From a checkpoint of a small sound classifier.
Model: log mel input, arch jasper, norm groupnorm, widths [128, 192, 288, 432].
Training: muon at rate 0.017, held-out accuracy 100%.
Rows from block 4 of a small sound classifier, named by matrix and row number. Rows with one number belong to one channel. Each number is 50 + 10 x the weight over its row's rms, rounded and kept within 0 to 99. All counts start at 0. After the name is the row's rms in percent of the matrix's.
After each channel's rows are labels from the 100 clips, of 14976, where the channel reaches its highest value: "strongest on" is what is common among them. Only what is clearly more common there than usual is listed. The data: strings of digits, spoken by a formant synthesiser in many voices. In brackets: how many of the 100.
# convs0: first width-7 conv, stride 2 (model.blocks.4.convs.0.weight, 288x192x7, standardized in use, each kernel summed), inputs 0-95
# convs1: second width-7 conv (model.blocks.4.convs.1.weight, 288x288x7, standardized in use, transposed, each kernel summed), outputs 0-71

convs0.129 093:69 46 72 25 81 52 58 54 44 49 39 42 46 36 48 54 43 41 29 48 50 45 46 47 67 33 44 53 41 46 43 45 44 37 50 57 34 48 67 39 62 47 48 49 40 72 60 46 53 59 58 66 62 33 35 43 38 37 47 71 42 54 50 36 47 37 29 49 61 62 44 50 71 63 58 50 61 58 57 57 47 69 43 58 45 56 50 38 43 48 38 47 54 41 39 52
convs1.129 095:67 47 57 63 52 49 25 50 62 57 55 39 48 43 53 47 52 58 72 45 52 55 56 46 50 67 62 52 51 41 30 52 41 53 40 65 56 47 36 46 39 41 38 53 47 41 48 53 56 75 60 49 36 40 44 70 41 55 56 37 48 56 63 40 47 53 55 57 50 46 54 26
strongest on: "one" (92); last digit: one (90); number of digits: 1 (82); first digit: one (78)

convs0.168 094:33 58 48 52 43 42 57 51 58 51 50 52 45 58 45 48 39 63 44 55 48 55 58 40 50 49 48 45 57 34 47 60 42 67 42 59 52 42 47 47 38 48 42 45 34 48 68 63 64 65 46 45 44 43 39 65 67 58 47 45 48 58 44 56 37 56 59 52 52 58 55 55 38 49 56 42 42 87 61 50 56 41 38 56 53 52 46 58 31 44 40 33 61 43 46 54
convs1.168 095:69 41 51 40 56 45 51 58 49 49 50 49 53 52 37 41 50 25 44 46 44 60 60 55 53 50 42 40 55 53 57 40 51 50 74 64 37 62 47 43 47 41 60 42 53 47 58 57 54 31 57 49 56 52 55 47 47 49 53 52 37 43 48 30 69 51 54 37 51 76 50 56
strongest on: "one" (69); first digit: one (69); number of digits: 1 (61); last digit: one (42)

convs0.161 111:50 45 56 51 45 40 40 58 39 63 61 46 61 45 49 52 57 33 62 34 42 55 52 57 45 42 50 75 47 51 76 64 45 59 63 48 24 57 41 37 51 57 52 48 33 58 45 34 38 42 20 45 33 54 44 36 35 50 54 46 33 52 69 61 40 45 39 61 33 48 53 44 55 58 47 54 47 65 63 45 41 36 38 49 44 51 43 49 40 59 56 35 45 63 71 54
convs1.161 112:75 32 54 38 56 57 49 51 51 47 46 46 63 29 70 60 72 48 26 51 47 34 36 53 41 50 29 32 32 51 38 40 47 48 62 38 47 47 49 61 59 42 54 61 33 50 53 53 50 44 56 48 55 59 41 40 51 33 53 32 65 59 45 49 48 57 41 49 46 61 50 74
strongest on: number of digits: 1 (65); "zero" (61); first digit: zero (47); last digit: zero (45)

convs0.241 099:53 49 55 40 55 54 50 50 53 61 30 50 53 35 38 59 31 43 52 40 47 47 57 47 72 53 52 58 48 57 62 49 57 48 56 54 60 57 44 51 64 59 57 67 57 34 36 55 68 42 31 45 48 62 39 50 47 53 61 42 48 59 60 57 44 27 31 49 64 65 49 46 42 55 49 46 40 52 45 56 44 52 52 42 47 50 54 66 38 59 71 43 44 49 59 58
convs1.241 094:46 51 42 47 57 39 51 43 38 53 63 34 51 47 54 59 50 43 43 64 56 54 44 63 45 59 49 51 45 38 37 61 61 44 82 41 59 51 47 54 55 45 42 53 46 53 58 43 53 53 50 48 49 47 43 61 51 66 47 56 65 49 46 50 71 41 60 48 52 45 37 61
strongest on: number of digits: 1 (72); "eight" (57); last digit: eight (47); white noise (45)

convs0.120 102:79 41 59 52 54 37 41 57 53 57 50 41 63 48 44 53 45 59 55 51 41 57 48 42 43 52 59 51 56 54 66 52 65 57 48 71 34 68 63 75 57 55 50 43 41 35 48 44 65 63 44 56 54 46 42 47 46 45 61 38 59 45 45 53 53 33 46 39 27 46 69 44 42 64 67 53 32 44 41 40 50 60 43 36 58 45 45 48 63 54 36 48 49 58 60 64
convs1.120 101:29 51 57 37 62 44 47 64 48 50 32 59 65 45 59 64 32 61 61 58 37 49 49 37 52 63 53 25 57 29 46 58 44 55 63 48 52 44 45 47 43 39 47 46 61 53 35 54 49 42 39 33 44 52 55 69 67 52 55 38 43 41 56 73 58 57 53 43 53 50 66 62
strongest on: "four" (68); first digit: four (64); number of digits: 1 (54); last digit: four (44)

convs0.286 100:47 52 47 52 32 36 54 48 38 34 52 60 62 44 50 48 66 66 77 55 36 40 55 63 39 42 52 63 45 68 54 42 55 46 43 60 53 35 59 56 57 46 44 50 63 54 50 42 52 68 36 42 54 55 54 45 34 50 48 30 45 43 44 57 46 23 46 43 43 33 57 65 43 46 33 60 42 53 50 40 39 43 50 39 63 38 53 46 66 59 59 61 30 67 56 67
convs1.286 082:40 47 55 46 51 50 46 48 43 41 33 56 60 53 44 51 41 49 47 60 57 46 51 64 61 71 58 44 43 70 46 48 53 58 48 59 54 55 75 55 69 75 51 55 52 62 55 57 61 57 70 50 70 67 45 39 34 29 23 51 49 43 54 40 63 26 33 33 51 48 46 44
strongest on: "one" (70); first digit: one (68); number of digits: 1 (65); last digit: one (49)

convs0.10 114:45 41 53 47 53 53 32 49 56 50 49 56 50 17 40 49 37 50 63 56 49 42 53 52 60 59 57 57 50 52 68 55 60 61 54 60 32 63 42 44 43 56 50 57 44 47 65 50 37 40 30 53 50 41 50 43 53 43 57 62 51 41 52 43 42 41 66 49 70 55 57 35 41 51 49 58 52 78 55 64 52 47 49 50 41 42 43 62 23 52 36 50 36 45 45 40
convs1.10 119:60 36 45 35 25 48 44 32 51 48 58 48 40 69 56 38 42 53 51 59 46 43 47 54 49 27 43 51 26 60 62 53 43 54 37 39 44 44 40 50 51 54 34 36 58 45 33 44 45 57 45 47 48 37 69 57 51 54 61 56 31 40 55 45 57 48 69 70 37 34 43 35
strongest on: "three" (63); number of digits: 1 (58); first digit: three (53); last digit: three (40)

convs0.62 088:30 61 43 59 53 59 34 50 55 51 30 46 57 82 51 52 51 51 50 47 43 51 46 56 70 63 69 67 65 49 48 57 68 60 59 65 44 47 49 62 42 46 39 54 51 29 35 69 60 33 28 55 47 41 38 45 55 40 53 70 46 48 47 53 35 31 30 70 28 56 53 42 58 58 48 54 56 47 33 51 56 46 61 50 69 56 48 51 43 59 42 49 38 55 46 51
convs1.62 098:35 45 64 48 60 36 49 39 59 39 48 22 28 33 61 45 44 44 40 50 47 44 63 28 43 63 50 41 42 66 45 41 71 66 21 55 60 51 54 54 62 55 48 60 63 55 51 59 53 56 55 51 53 52 44 62 48 30 57 31 51 32 40 46 68 51 52 41 43 62 55 58
strongest on: first digit: four (36); clipping (31); last digit: six (28)

convs0.175 081:39 48 39 40 49 39 35 52 56 33 52 32 49 52 52 43 41 42 48 55 38 53 47 50 78 56 29 44 36 51 52 40 45 64 53 54 46 46 42 66 52 47 65 43 38 62 36 39 60 66 38 54 44 43 51 53 55 43 54 65 48 65 36 44 40 34 39 67 62 58 36 53 68 56 44 34 56 60 35 59 56 52 56 67 45 51 56 37 65 67 57 64 48 53 43 49
convs1.175 079:44 44 54 63 59 61 47 42 41 54 51 59 58 43 56 41 43 57 48 66 68 69 36 71 48 48 44 51 41 70 62 34 56 51 34 34 48 44 57 60 59 57 49 50 46 59 58 42 47 36 53 48 69 57 36 51 55 51 45 57 46 48 49 33 59 59 37 62 36 52 43 40
strongest on: "zero" (87); first digit: zero (69); last digit: zero (63); number of digits: 1 (57)

convs0.281 086:57 44 59 60 56 45 60 63 67 45 44 63 54 33 54 53 60 52 35 51 37 58 43 36 39 50 58 45 40 48 39 38 55 45 61 45 56 51 60 62 60 56 32 43 30 50 33 55 44 42 52 41 45 52 60 48 43 42 53 39 50 53 40 47 61 53 47 48 42 52 48 68 53 60 51 42 56 60 60 63 50 50 36 54 38 42 67 65 26 42 50 49 47 64 68 63
convs1.281 094:66 46 64 43 57 46 37 46 29 53 56 69 51 40 48 48 81 65 40 69 50 29 44 57 59 49 59 46 54 58 55 36 35 32 49 44 40 62 63 51 58 65 54 51 32 35 48 50 45 46 49 51 48 52 50 36 43 75 52 53 54 38 63 50 75 50 26 29 59 52 46 60
strongest on: "three" (74); first digit: three (63); last digit: three (39); first digit: eight (25)

convs0.33 084:59 47 52 50 50 40 55 42 44 51 57 75 46 57 40 61 40 55 72 55 62 47 38 44 58 44 39 39 54 39 47 55 31 26 54 60 30 43 42 32 61 56 60 53 18 49 49 49 58 45 50 46 46 44 52 49 59 41 59 53 48 58 52 48 54 36 39 60 61 42 58 43 48 55 46 41 63 91 61 44 52 59 62 43 47 71 52 30 33 38 54 33 34 48 49 50
convs1.33 082:83 56 63 39 64 53 55 40 52 53 62 71 44 47 47 44 61 60 57 71 40 54 51 54 51 52 58 52 49 67 82 70 61 36 50 48 58 64 58 44 49 53 52 43 39 51 51 33 50 51 49 53 61 53 49 51 50 44 63 34 47 57 57 49 44 62 35 55 59 71 57 58
strongest on: "two" (83); first digit: two (81); number of digits: 1 (81); last digit: two (74)

convs0.1 084:52 69 57 50 42 46 78 68 66 55 34 35 55 40 65 56 31 48 51 40 51 61 50 57 51 51 55 54 59 45 46 60 45 48 52 61 34 47 52 54 43 51 57 50 13 63 32 39 53 35 63 52 45 43 49 51 69 46 54 44 56 45 38 54 56 54 46 44 66 53 68 50 62 41 54 63 46 51 51 65 52 48 47 57 50 54 57 33 41 51 58 45 56 50 50 60
convs1.1 085:54 43 56 27 74 70 64 56 61 55 69 46 43 37 45 37 64 50 55 35 41 63 52 36 63 39 51 36 48 78 51 49 35 31 54 57 63 54 36 36 44 59 51 54 43 60 45 59 58 52 50 57 56 42 37 45 47 37 61 57 40 33 41 51 45 46 37 44 49 37 56 58
strongest on: "eight" (88); first digit: eight (67); last digit: eight (55); number of digits: 1 (50)

convs0.132 127:38 55 47 45 48 62 58 48 57 50 78 58 64 75 39 53 79 39 60 41 60 45 37 59 33 50 54 53 53 58 44 46 53 40 44 41 52 57 59 30 44 51 53 40 38 39 52 39 37 62 55 37 56 52 57 60 54 79 65 47 45 47 36 48 44 50 49 31 40 47 37 40 58 54 45 55 68 56 43 58 47 58 70 47 56 52 51 52 48 45 67 46 65 55 57 45
convs1.132 128:62 53 42 71 47 49 70 43 47 50 57 59 60 35 59 46 44 43 41 56 70 49 58 67 42 48 46 63 54 56 55 53 36 50 36 54 45 51 44 58 43 57 66 47 48 54 44 54 61 49 48 56 48 39 61 46 52 45 33 61 72 53 42 45 60 49 51 41 50 55 46 61
strongest on: pink noise (76); reverberation (75); number of digits: 1 (48)

convs0.254 085:40 51 44 51 65 46 58 35 56 62 53 65 51 44 61 47 63 52 59 41 69 49 53 57 58 61 42 41 51 62 50 44 56 67 36 52 45 33 43 59 34 49 43 53 59 50 55 49 47 16 45 48 54 43 37 48 54 51 62 44 31 49 71 45 52 44 56 51 43 44 69 44 58 64 58 53 49 39 47 58 53 27 48 59 32 53 45 37 42 49 57 59 57 47 60 74
convs1.254 082:41 47 40 55 50 44 52 65 46 47 44 17 40 54 59 47 61 58 52 58 46 41 45 74 47 59 35 58 34 47 45 64 62 46 73 47 62 50 65 55 53 55 46 65 59 50 52 57 48 49 53 56 40 51 53 49 40 36 47 39 52 47 52 46 45 69 50 57 47 42 51 51
strongest on: "eight" (88); first digit: eight (62); last digit: eight (61); number of digits: 1 (54)

convs0.275 072:25 66 39 38 38 49 54 54 43 47 56 51 49 31 56 53 52 46 50 64 66 50 58 48 38 36 54 48 39 49 44 42 23 59 37 48 22 53 50 66 43 48 38 42 41 67 52 50 52 51 48 51 42 33 54 53 51 62 54 47 42 55 49 64 47 72 36 38 50 46 31 60 43 67 42 56 38 55 55 50 65 45 31 52 62 42 56 49 28 44 61 60 55 56 53 47
convs1.275 092:58 52 60 49 38 61 43 49 47 55 29 54 59 47 46 46 44 50 53 40 50 43 53 77 57 50 58 43 59 76 38 42 39 36 53 51 44 52 45 56 49 50 48 65 36 51 53 37 45 43 47 53 54 55 49 39 49 43 67 32 46 62 54 62 54 52 62 60 61 42 51 49
strongest on: "one" (57); first digit: one (49); number of digits: 1 (47); last digit: one (43)

convs0.211 136:66 50 63 42 51 51 68 47 47 47 40 40 43 47 52 49 38 54 69 47 51 48 52 53 43 49 56 45 50 45 51 50 42 55 48 46 36 57 58 65 71 53 54 65 34 36 46 44 48 67 65 53 58 55 59 49 40 51 45 52 53 47 46 59 51 78 48 40 65 53 39 69 54 51 36 38 51 53 25 21 44 37 57 55 42 56 42 54 70 49 61 45 53 54 55 48
convs1.211 128:46 68 52 45 53 69 49 41 56 63 53 52 48 62 40 49 60 51 50 39 37 25 49 33 42 40 64 51 57 79 27 51 47 49 51 48 63 44 53 44 34 27 46 44 47 41 41 41 43 44 46 48 47 47 45 69 42 56 53 48 60 67 59 32 44 68 54 47 48 34 52 54
strongest on: "six" (94); first digit: six (81); last digit: six (73); number of digits: 1 (67)

convs0.19 110:55 64 47 62 55 48 54 57 48 49 57 45 49 25 46 56 38 44 43 41 28 59 44 33 61 51 49 53 58 33 69 39 35 61 44 46 59 53 53 47 47 48 59 67 42 55 65 70 51 61 51 48 34 47 50 60 57 61 48 47 52 49 55 41 49 46 21 52 56 51 55 32 53 50 59 56 55 51 49 36 42 63 52 35 50 58 48 42 66 51 58 57 56 68 53 55
convs1.19 107:54 59 54 32 49 61 49 60 47 64 51 54 52 43 46 49 63 49 57 47 50 56 45 42 57 38 46 46 53 57 54 48 44 42 51 46 54 47 58 56 66 67 54 57 46 54 53 63 56 36 72 53 61 48 43 51 44 44 42 49 47 49 48 53 55 49 38 40 41 36 58 52
strongest on: "one" (91); first digit: one (88); last digit: one (74); number of digits: 1 (67)

convs0.60 114:29 48 55 68 61 46 31 53 39 51 39 53 62 78 47 55 50 37 38 42 62 45 45 51 50 48 57 47 54 34 50 48 36 45 46 52 48 72 63 62 52 49 66 56 51 51 53 48 50 55 43 57 45 54 58 66 41 75 40 68 58 56 59 53 54 60 47 55 47 44 72 71 62 46 49 45 60 53 46 52 48 61 41 39 50 42 51 42 45 56 40 43 50 54 46 37
convs1.60 112:61 48 68 53 49 51 60 58 52 53 39 49 56 33 59 66 30 45 38 41 59 49 61 54 52 51 42 55 53 34 50 44 62 69 49 70 49 60 54 55 46 55 59 46 57 43 44 72 61 60 52 41 49 44 50 35 47 55 34 49 55 42 65 48 47 45 57 66 52 50 49 60
strongest on: pink noise (65); reverberation (65); number of digits: 1 (48); clipping (30)

convs0.267 070:34 67 32 43 47 46 56 52 43 59 45 37 57 48 70 48 58 59 51 60 52 58 59 69 37 56 44 44 53 58 54 55 49 67 42 50 45 55 29 33 58 55 44 57 58 37 45 46 48 51 50 60 42 43 41 43 52 52 53 72 50 49 48 57 38 50 50 63 39 33 48 35 63 64 36 50 41 43 32 82 51 33 48 46 60 58 41 51 42 37 32 34 58 57 50 41
convs1.267 084:54 36 47 65 65 41 60 56 54 53 54 43 51 66 49 51 53 42 35 51 38 58 44 42 44 63 53 39 38 65 65 47 63 72 33 48 56 38 40 49 49 55 52 67 60 58 56 62 52 49 44 51 57 43 35 65 51 58 48 68 50 37 54 54 30 44 50 50 48 38 47 50
strongest on: reverberation (69); "zero" (67); first digit: zero (47); last digit: zero (33)

convs0.53 120:69 45 46 33 44 56 33 46 49 52 49 27 48 45 58 53 51 70 37 71 55 51 50 48 52 48 57 54 45 48 50 55 64 55 45 48 33 45 41 45 55 59 48 63 52 51 45 31 47 44 33 58 54 45 47 45 56 30 52 56 59 57 54 61 50 60 62 52 30 42 40 50 46 49 47 60 51 63 48 49 56 33 47 57 67 58 54 55 41 49 56 66 44 65 61 50
convs1.53 121:28 38 54 57 34 43 48 40 43 49 61 71 63 54 52 60 56 71 57 49 56 64 65 34 42 47 55 42 51 37 55 60 55 67 36 50 46 50 46 31 54 53 46 51 56 48 44 61 40 71 40 50 41 46 57 36 36 47 44 55 43 37 42 39 42 29 45 40 50 55 35 68
strongest on: "two" (78); first digit: two (78); number of digits: 1 (71); reverberation (67)

convs0.287 107:39 68 55 51 39 47 44 56 45 59 40 56 65 58 52 50 40 41 61 41 41 48 65 55 46 50 48 54 54 37 40 48 55 41 40 63 43 34 37 63 44 52 33 19 25 46 54 28 45 52 78 68 49 46 29 53 48 38 50 66 49 46 63 52 57 46 57 40 38 44 45 61 54 48 40 50 41 61 46 49 59 40 24 54 54 54 59 53 57 69 56 55 43 46 60 59
convs1.287 090:43 52 53 60 33 54 50 28 52 56 55 43 57 51 41 52 60 48 49 53 58 49 50 63 57 57 54 44 53 80 62 51 61 43 66 57 45 63 62 51 60 45 54 53 57 59 61 39 65 43 57 57 65 57 53 16 28 41 50 57 51 35 44 49 52 30 48 46 44 44 30 57
strongest on: white noise (44); pink noise (38)

convs0.258 106:40 46 48 47 52 40 40 49 54 48 52 51 45 38 45 52 40 52 34 50 56 51 56 49 26 34 49 53 52 42 39 45 28 63 63 49 21 51 27 42 55 52 30 44 45 34 45 60 51 47 44 52 60 54 49 50 63 43 41 42 44 40 53 50 46 27 56 51 48 57 48 67 42 53 42 51 53 41 55 42 50 59 43 43 55 55 47 30 46 49 34 44 70 51 20 62
convs1.258 104:41 48 35 47 52 64 23 46 55 56 37 45 42 63 59 44 62 44 56 50 63 51 62 49 52 29 41 57 71 52 60 40 54 70 41 68 35 60 49 53 48 52 70 33 42 53 57 58 57 41 39 50 49 53 49 63 51 57 53 59 56 64 63 58 59 44 57 52 61 68 53 45
strongest on: "three" (88); number of digits: 1 (85); first digit: three (83); last digit: three (78)

convs0.177 095:58 61 64 61 59 37 52 63 48 45 48 40 69 53 60 64 36 62 67 51 46 61 54 47 50 41 33 44 46 61 52 53 28 48 44 41 67 56 61 37 43 49 21 42 31 38 39 62 60 46 62 50 42 67 57 53 61 50 46 49 43 49 43 55 65 68 65 45 25 41 40 52 34 53 45 69 67 51 59 47 55 39 47 63 47 42 35 33 53 48 61 57 39 45 52 58
convs1.177 077:46 46 61 43 57 60 51 43 52 42 41 46 44 39 40 51 42 70 30 53 60 47 42 62 61 48 53 43 44 45 39 53 57 53 60 42 53 49 45 56 60 61 42 49 48 44 55 52 53 61 59 54 59 53 47 48 66 35 59 58 58 83 46 64 42 62 56 45 39 49 49 49
strongest on: number of digits: 1 (64); "six" (57); last digit: six (44); first digit: six (38)

convs0.90 136:59 39 62 50 52 59 40 44 66 43 44 53 38 42 34 46 49 61 61 41 42 39 48 47 61 40 38 51 46 47 51 51 41 71 47 54 44 40 31 47 56 45 67 45 27 41 52 55 55 44 61 57 68 55 45 46 69 59 38 74 46 41 45 63 48 63 66 37 30 38 47 31 36 45 44 42 45 22 46 38 47 36 39 49 56 25 34 53 61 48 63 45 56 52 57 49
convs1.90 125:38 53 56 64 42 62 45 51 51 54 43 52 44 60 51 45 31 51 50 50 48 63 48 76 46 50 53 49 38 54 53 52 44 53 58 51 63 50 56 48 60 40 50 54 61 49 54 45 57 55 61 54 56 41 57 51 61 53 47 50 52 41 62 64 52 69 42 60 53 57 65 66
strongest on: white noise (75); reverberation (73); number of digits: 1 (47); thin (high-pass) (29)

convs0.277 088:63 72 35 47 64 48 40 54 42 53 69 54 73 31 66 45 45 50 36 57 37 68 55 58 41 34 45 48 46 61 47 57 34 46 48 50 58 41 41 37 49 48 34 54 30 59 49 44 59 45 44 52 43 45 61 59 46 52 65 60 51 50 66 47 51 45 54 58 70 55 58 51 42 43 43 51 54 71 62 55 41 35 57 47 38 59 56 46 51 49 30 46 45 59 54 48
convs1.277 102:60 41 64 53 55 47 36 48 65 62 46 47 52 49 52 54 42 57 47 48 46 52 47 44 56 60 42 31 45 54 41 29 61 57 52 55 50 48 56 33 51 43 48 48 46 47 55 53 38 49 60 49 56 45 54 48 67 72 61 44 43 55 50 59 46 64 52 44 50 59 59 60
strongest on: reverberation (91); number of digits: 1 (75); first digit: two (56); first digit: zero (39)

convs0.41 076:55 60 67 50 43 55 50 49 49 52 54 59 56 25 59 58 36 44 40 55 30 48 55 53 39 35 53 61 46 48 53 50 43 52 67 43 67 67 58 37 67 52 53 53 63 52 58 65 52 41 62 72 34 55 52 44 52 62 51 49 40 45 63 49 44 44 59 45 57 52 36 50 36 46 63 52 50 60 38 37 55 54 42 57 54 45 43 54 43 50 44 44 51 49 54 47
convs1.41 086:45 57 53 62 36 44 60 58 38 52 51 58 55 51 48 49 51 47 41 49 43 59 40 55 49 65 82 68 38 60 66 53 52 65 66 46 69 46 44 40 46 45 51 52 58 49 47 57 50 46 53 45 53 43 41 56 37 47 58 38 63 75 65 34 36 54 59 66 51 42 46 66
strongest on: "seven" (64); number of digits: 1 (55); last digit: seven (49); first digit: seven (46)

convs0.44 093:56 37 57 44 43 54 67 54 54 53 53 57 52 57 41 47 51 57 44 51 63 46 54 52 34 67 52 50 46 48 46 43 48 55 50 57 30 59 54 46 33 56 70 54 15 30 60 61 42 29 29 50 50 54 49 61 53 54 56 43 54 54 62 50 61 53 43 52 44 49 31 54 34 36 29 56 34 52 64 55 48 62 34 50 59 28 46 41 33 54 34 42 46 60 51 43
convs1.44 106:40 43 55 48 30 53 58 33 48 44 39 54 50 37 49 52 59 46 55 39 48 48 45 58 67 46 44 56 54 56 53 43 49 50 44 69 46 57 52 44 33 51 55 61 54 55 51 43 54 67 49 44 46 52 54 44 43 47 41 58 51 55 80 46 29 47 67 39 54 61 41 66
strongest on: pink noise (76); reverberation (75); number of digits: 1 (51)

convs0.40 105:53 61 48 53 54 51 57 45 45 56 63 52 64 43 60 48 50 55 51 63 50 54 69 52 46 63 59 36 55 53 68 63 53 58 44 52 56 38 54 47 21 57 58 33 54 50 32 62 56 17 42 53 55 46 47 50 45 50 53 38 43 51 59 61 42 40 45 47 55 57 50 59 45 44 49 48 43 43 43 57 63 52 37 45 61 68 58 68 55 45 61 44 50 51 51 57
convs1.40 091:45 38 47 40 43 66 61 43 38 45 60 51 63 42 49 68 71 46 46 61 58 35 46 34 45 57 60 49 40 60 49 48 38 43 36 65 56 59 64 57 62 62 50 57 62 52 64 50 59 68 62 55 51 57 38 22 38 56 32 58 57 43 40 38 35 24 36 32 35 23 29 56
strongest on: number of digits: 1 (76); reverberation (65); voice: child-like voice (54); first digit: six (43)

convs0.56 098:30 42 62 55 56 61 56 44 47 44 23 57 53 54 67 50 46 56 71 54 60 39 48 51 60 53 45 43 51 42 61 42 56 43 48 57 44 57 62 61 58 53 59 59 48 65 42 64 62 59 41 48 32 55 44 54 39 45 52 69 58 54 62 48 42 51 43 62 58 47 31 51 35 58 53 58 54 75 57 51 48 54 40 55 59 55 47 76 39 60 45 48 48 39 44 74
convs1.56 094:36 42 58 63 36 60 42 44 57 45 36 46 32 57 52 33 19 52 48 52 51 40 45 50 49 52 33 44 46 39 60 35 51 58 41 45 55 41 47 56 56 46 49 50 62 46 37 47 52 53 45 46 42 54 42 46 54 41 55 68 52 38 52 58 57 33 69 45 44 38 57 58
strongest on: "six" (65); first digit: six (56); number of digits: 2 (41); last digit: six (29)

convs0.111 102:59 44 56 40 44 51 56 52 44 62 59 40 33 60 61 47 43 49 62 43 53 58 53 58 43 42 50 50 61 64 67 59 49 52 47 44 42 32 59 49 58 51 56 49 40 54 51 53 53 59 51 47 39 56 36 47 41 41 53 43 44 48 62 61 45 41 63 56 28 50 53 56 52 49 41 39 33 73 44 46 42 36 57 49 67 69 67 75 72 68 37 66 33 53 71 49
convs1.111 091:41 47 45 49 56 63 51 56 58 43 65 49 54 29 45 49 57 46 46 53 44 31 49 47 47 36 63 48 42 41 31 38 59 34 62 46 46 60 53 52 53 50 47 50 58 60 43 56 51 49 58 60 53 43 38 21 55 41 50 44 37 55 46 55 44 36 53 45 50 46 46 62
strongest on: "zero" (92); first digit: zero (86); last digit: zero (78); number of digits: 1 (76)

convs0.260 106:51 52 46 50 40 51 37 43 50 57 61 49 36 29 33 39 39 43 39 49 53 40 54 46 43 49 44 48 46 50 54 56 29 57 56 53 40 55 34 35 65 40 44 40 48 41 54 60 43 56 52 51 69 49 44 33 56 47 31 59 46 53 65 41 51 42 61 54 51 49 44 57 54 43 50 58 46 61 48 53 38 51 63 41 36 39 46 39 23 38 51 48 56 48 31 43
convs1.260 106:48 56 38 38 63 29 48 58 62 57 45 56 38 66 41 50 58 64 38 49 40 51 48 48 59 36 54 24 68 41 41 41 47 58 59 50 45 37 39 58 49 54 36 37 49 53 43 58 36 47 43 48 41 50 53 64 69 49 48 52 42 37 66 64 54 52 65 62 53 63 59 39
strongest on: "three" (97); first digit: three (94); last digit: three (77); number of digits: 1 (77)

convs0.106 077:40 52 40 47 62 41 33 54 45 51 42 46 56 48 44 49 46 52 61 51 53 45 52 45 43 56 41 58 52 51 49 38 53 56 51 49 61 69 50 53 40 43 33 53 59 34 63 47 61 44 43 49 48 52 65 47 56 33 40 52 52 50 52 48 40 51 49 46 49 56 49 53 59 50 58 52 41 29 24 40 46 62 58 61 33 58 40 24 10 48 31 44 50 52 36 47
convs1.106 145:43 54 49 55 47 41 65 68 54 58 43 38 57 49 65 62 66 42 38 49 63 45 43 35 56 44 43 61 52 23 71 34 35 68 55 48 38 45 38 53 48 34 58 47 55 40 48 59 49 46 48 42 41 54 39 54 43 37 53 63 35 48 59 49 75 43 60 55 52 67 47 47
strongest on: "three" (100); first digit: three (99); last digit: three (97); number of digits: 1 (96)

convs0.214 084:28 47 50 47 57 43 46 45 51 44 48 38 55 36 59 48 35 52 47 65 57 44 52 41 57 36 45 49 49 39 49 44 26 55 57 57 63 47 45 55 34 52 52 59 48 24 70 58 54 43 38 52 62 37 63 56 64 68 47 35 52 48 44 48 69 43 57 49 41 43 79 52 48 46 63 68 49 64 37 48 57 29 48 52 50 62 41 59 34 46 44 40 48 62 57 58
convs1.214 106:48 48 63 60 52 50 62 65 55 44 43 37 53 63 58 61 57 39 49 45 64 60 59 39 65 53 62 59 51 62 36 59 41 51 69 55 40 50 50 44 55 45 49 56 50 41 47 49 44 37 49 57 46 46 38 69 52 54 59 59 39 38 49 60 57 41 59 41 35 62 48 49
strongest on: "three" (88); first digit: three (83); number of digits: 1 (73); last digit: three (69)

convs0.212 126:60 44 65 53 40 55 47 41 38 41 45 63 39 25 34 46 35 45 30 45 41 42 50 44 53 55 51 49 47 66 50 48 35 59 61 52 44 41 35 55 35 47 63 56 50 35 74 57 47 51 55 47 50 51 42 51 69 54 46 61 46 40 61 42 50 56 57 44 51 70 54 39 43 39 56 56 45 43 71 35 43 39 31 43 70 45 56 46 47 45 61 46 61 47 62 61
convs1.212 098:43 51 55 63 54 51 40 60 56 61 41 51 47 62 47 61 64 70 59 44 41 62 52 35 52 65 61 55 47 32 60 39 41 53 44 53 63 64 51 57 60 58 56 43 54 60 53 40 53 50 57 51 58 45 52 56 49 53 67 51 37 35 50 46 47 47 55 43 45 60 53 56
strongest on: muffled (low-pass) (80); reverberation (63); pink noise (57); white noise (31)

convs0.176 076:41 36 49 54 60 49 45 58 42 53 33 59 74 38 66 56 41 43 88 42 38 56 57 52 59 49 50 51 56 36 49 43 46 57 45 60 54 54 49 38 52 50 46 53 53 53 42 51 34 65 32 49 47 50 54 35 48 53 47 62 50 43 51 47 38 48 48 55 58 28 64 53 50 45 38 33 53 46 25 38 47 39 40 52 42 49 53 55 36 52 44 70 69 54 52 69
convs1.176 144:57 44 57 53 57 51 68 57 48 40 49 46 52 28 47 61 44 34 66 36 60 41 42 49 72 60 48 28 55 61 54 56 74 36 66 54 21 53 53 60 51 50 51 61 43 51 50 60 42 52 56 54 47 55 59 50 50 60 72 80 34 44 54 63 80 54 58 46 51 77 45 29
strongest on: "three" (100); first digit: three (92); last digit: three (77); number of digits: 1 (71)

convs0.3 124:45 45 45 45 44 47 40 54 43 51 55 43 57 20 42 50 52 57 19 46 35 47 49 35 32 33 46 55 56 61 52 54 56 48 56 53 45 46 71 64 51 54 42 40 67 46 57 49 48 47 59 55 53 56 43 50 61 48 55 39 53 45 51 56 45 41 69 43 62 43 39 41 59 49 70 54 29 41 61 57 59 43 53 43 69 46 70 54 71 38 48 30 58 53 53 53
convs1.3 106:54 31 57 55 36 55 53 41 52 50 51 55 52 64 42 44 61 32 48 46 39 59 58 51 34 40 55 66 52 43 37 77 61 75 62 53 48 53 49 47 54 47 39 39 59 50 51 42 59 54 44 49 54 46 41 50 30 51 62 39 59 66 50 55 39 32 51 64 54 53 42 42
strongest on: "one" (84); number of digits: 1 (82); first digit: one (79); last digit: one (74)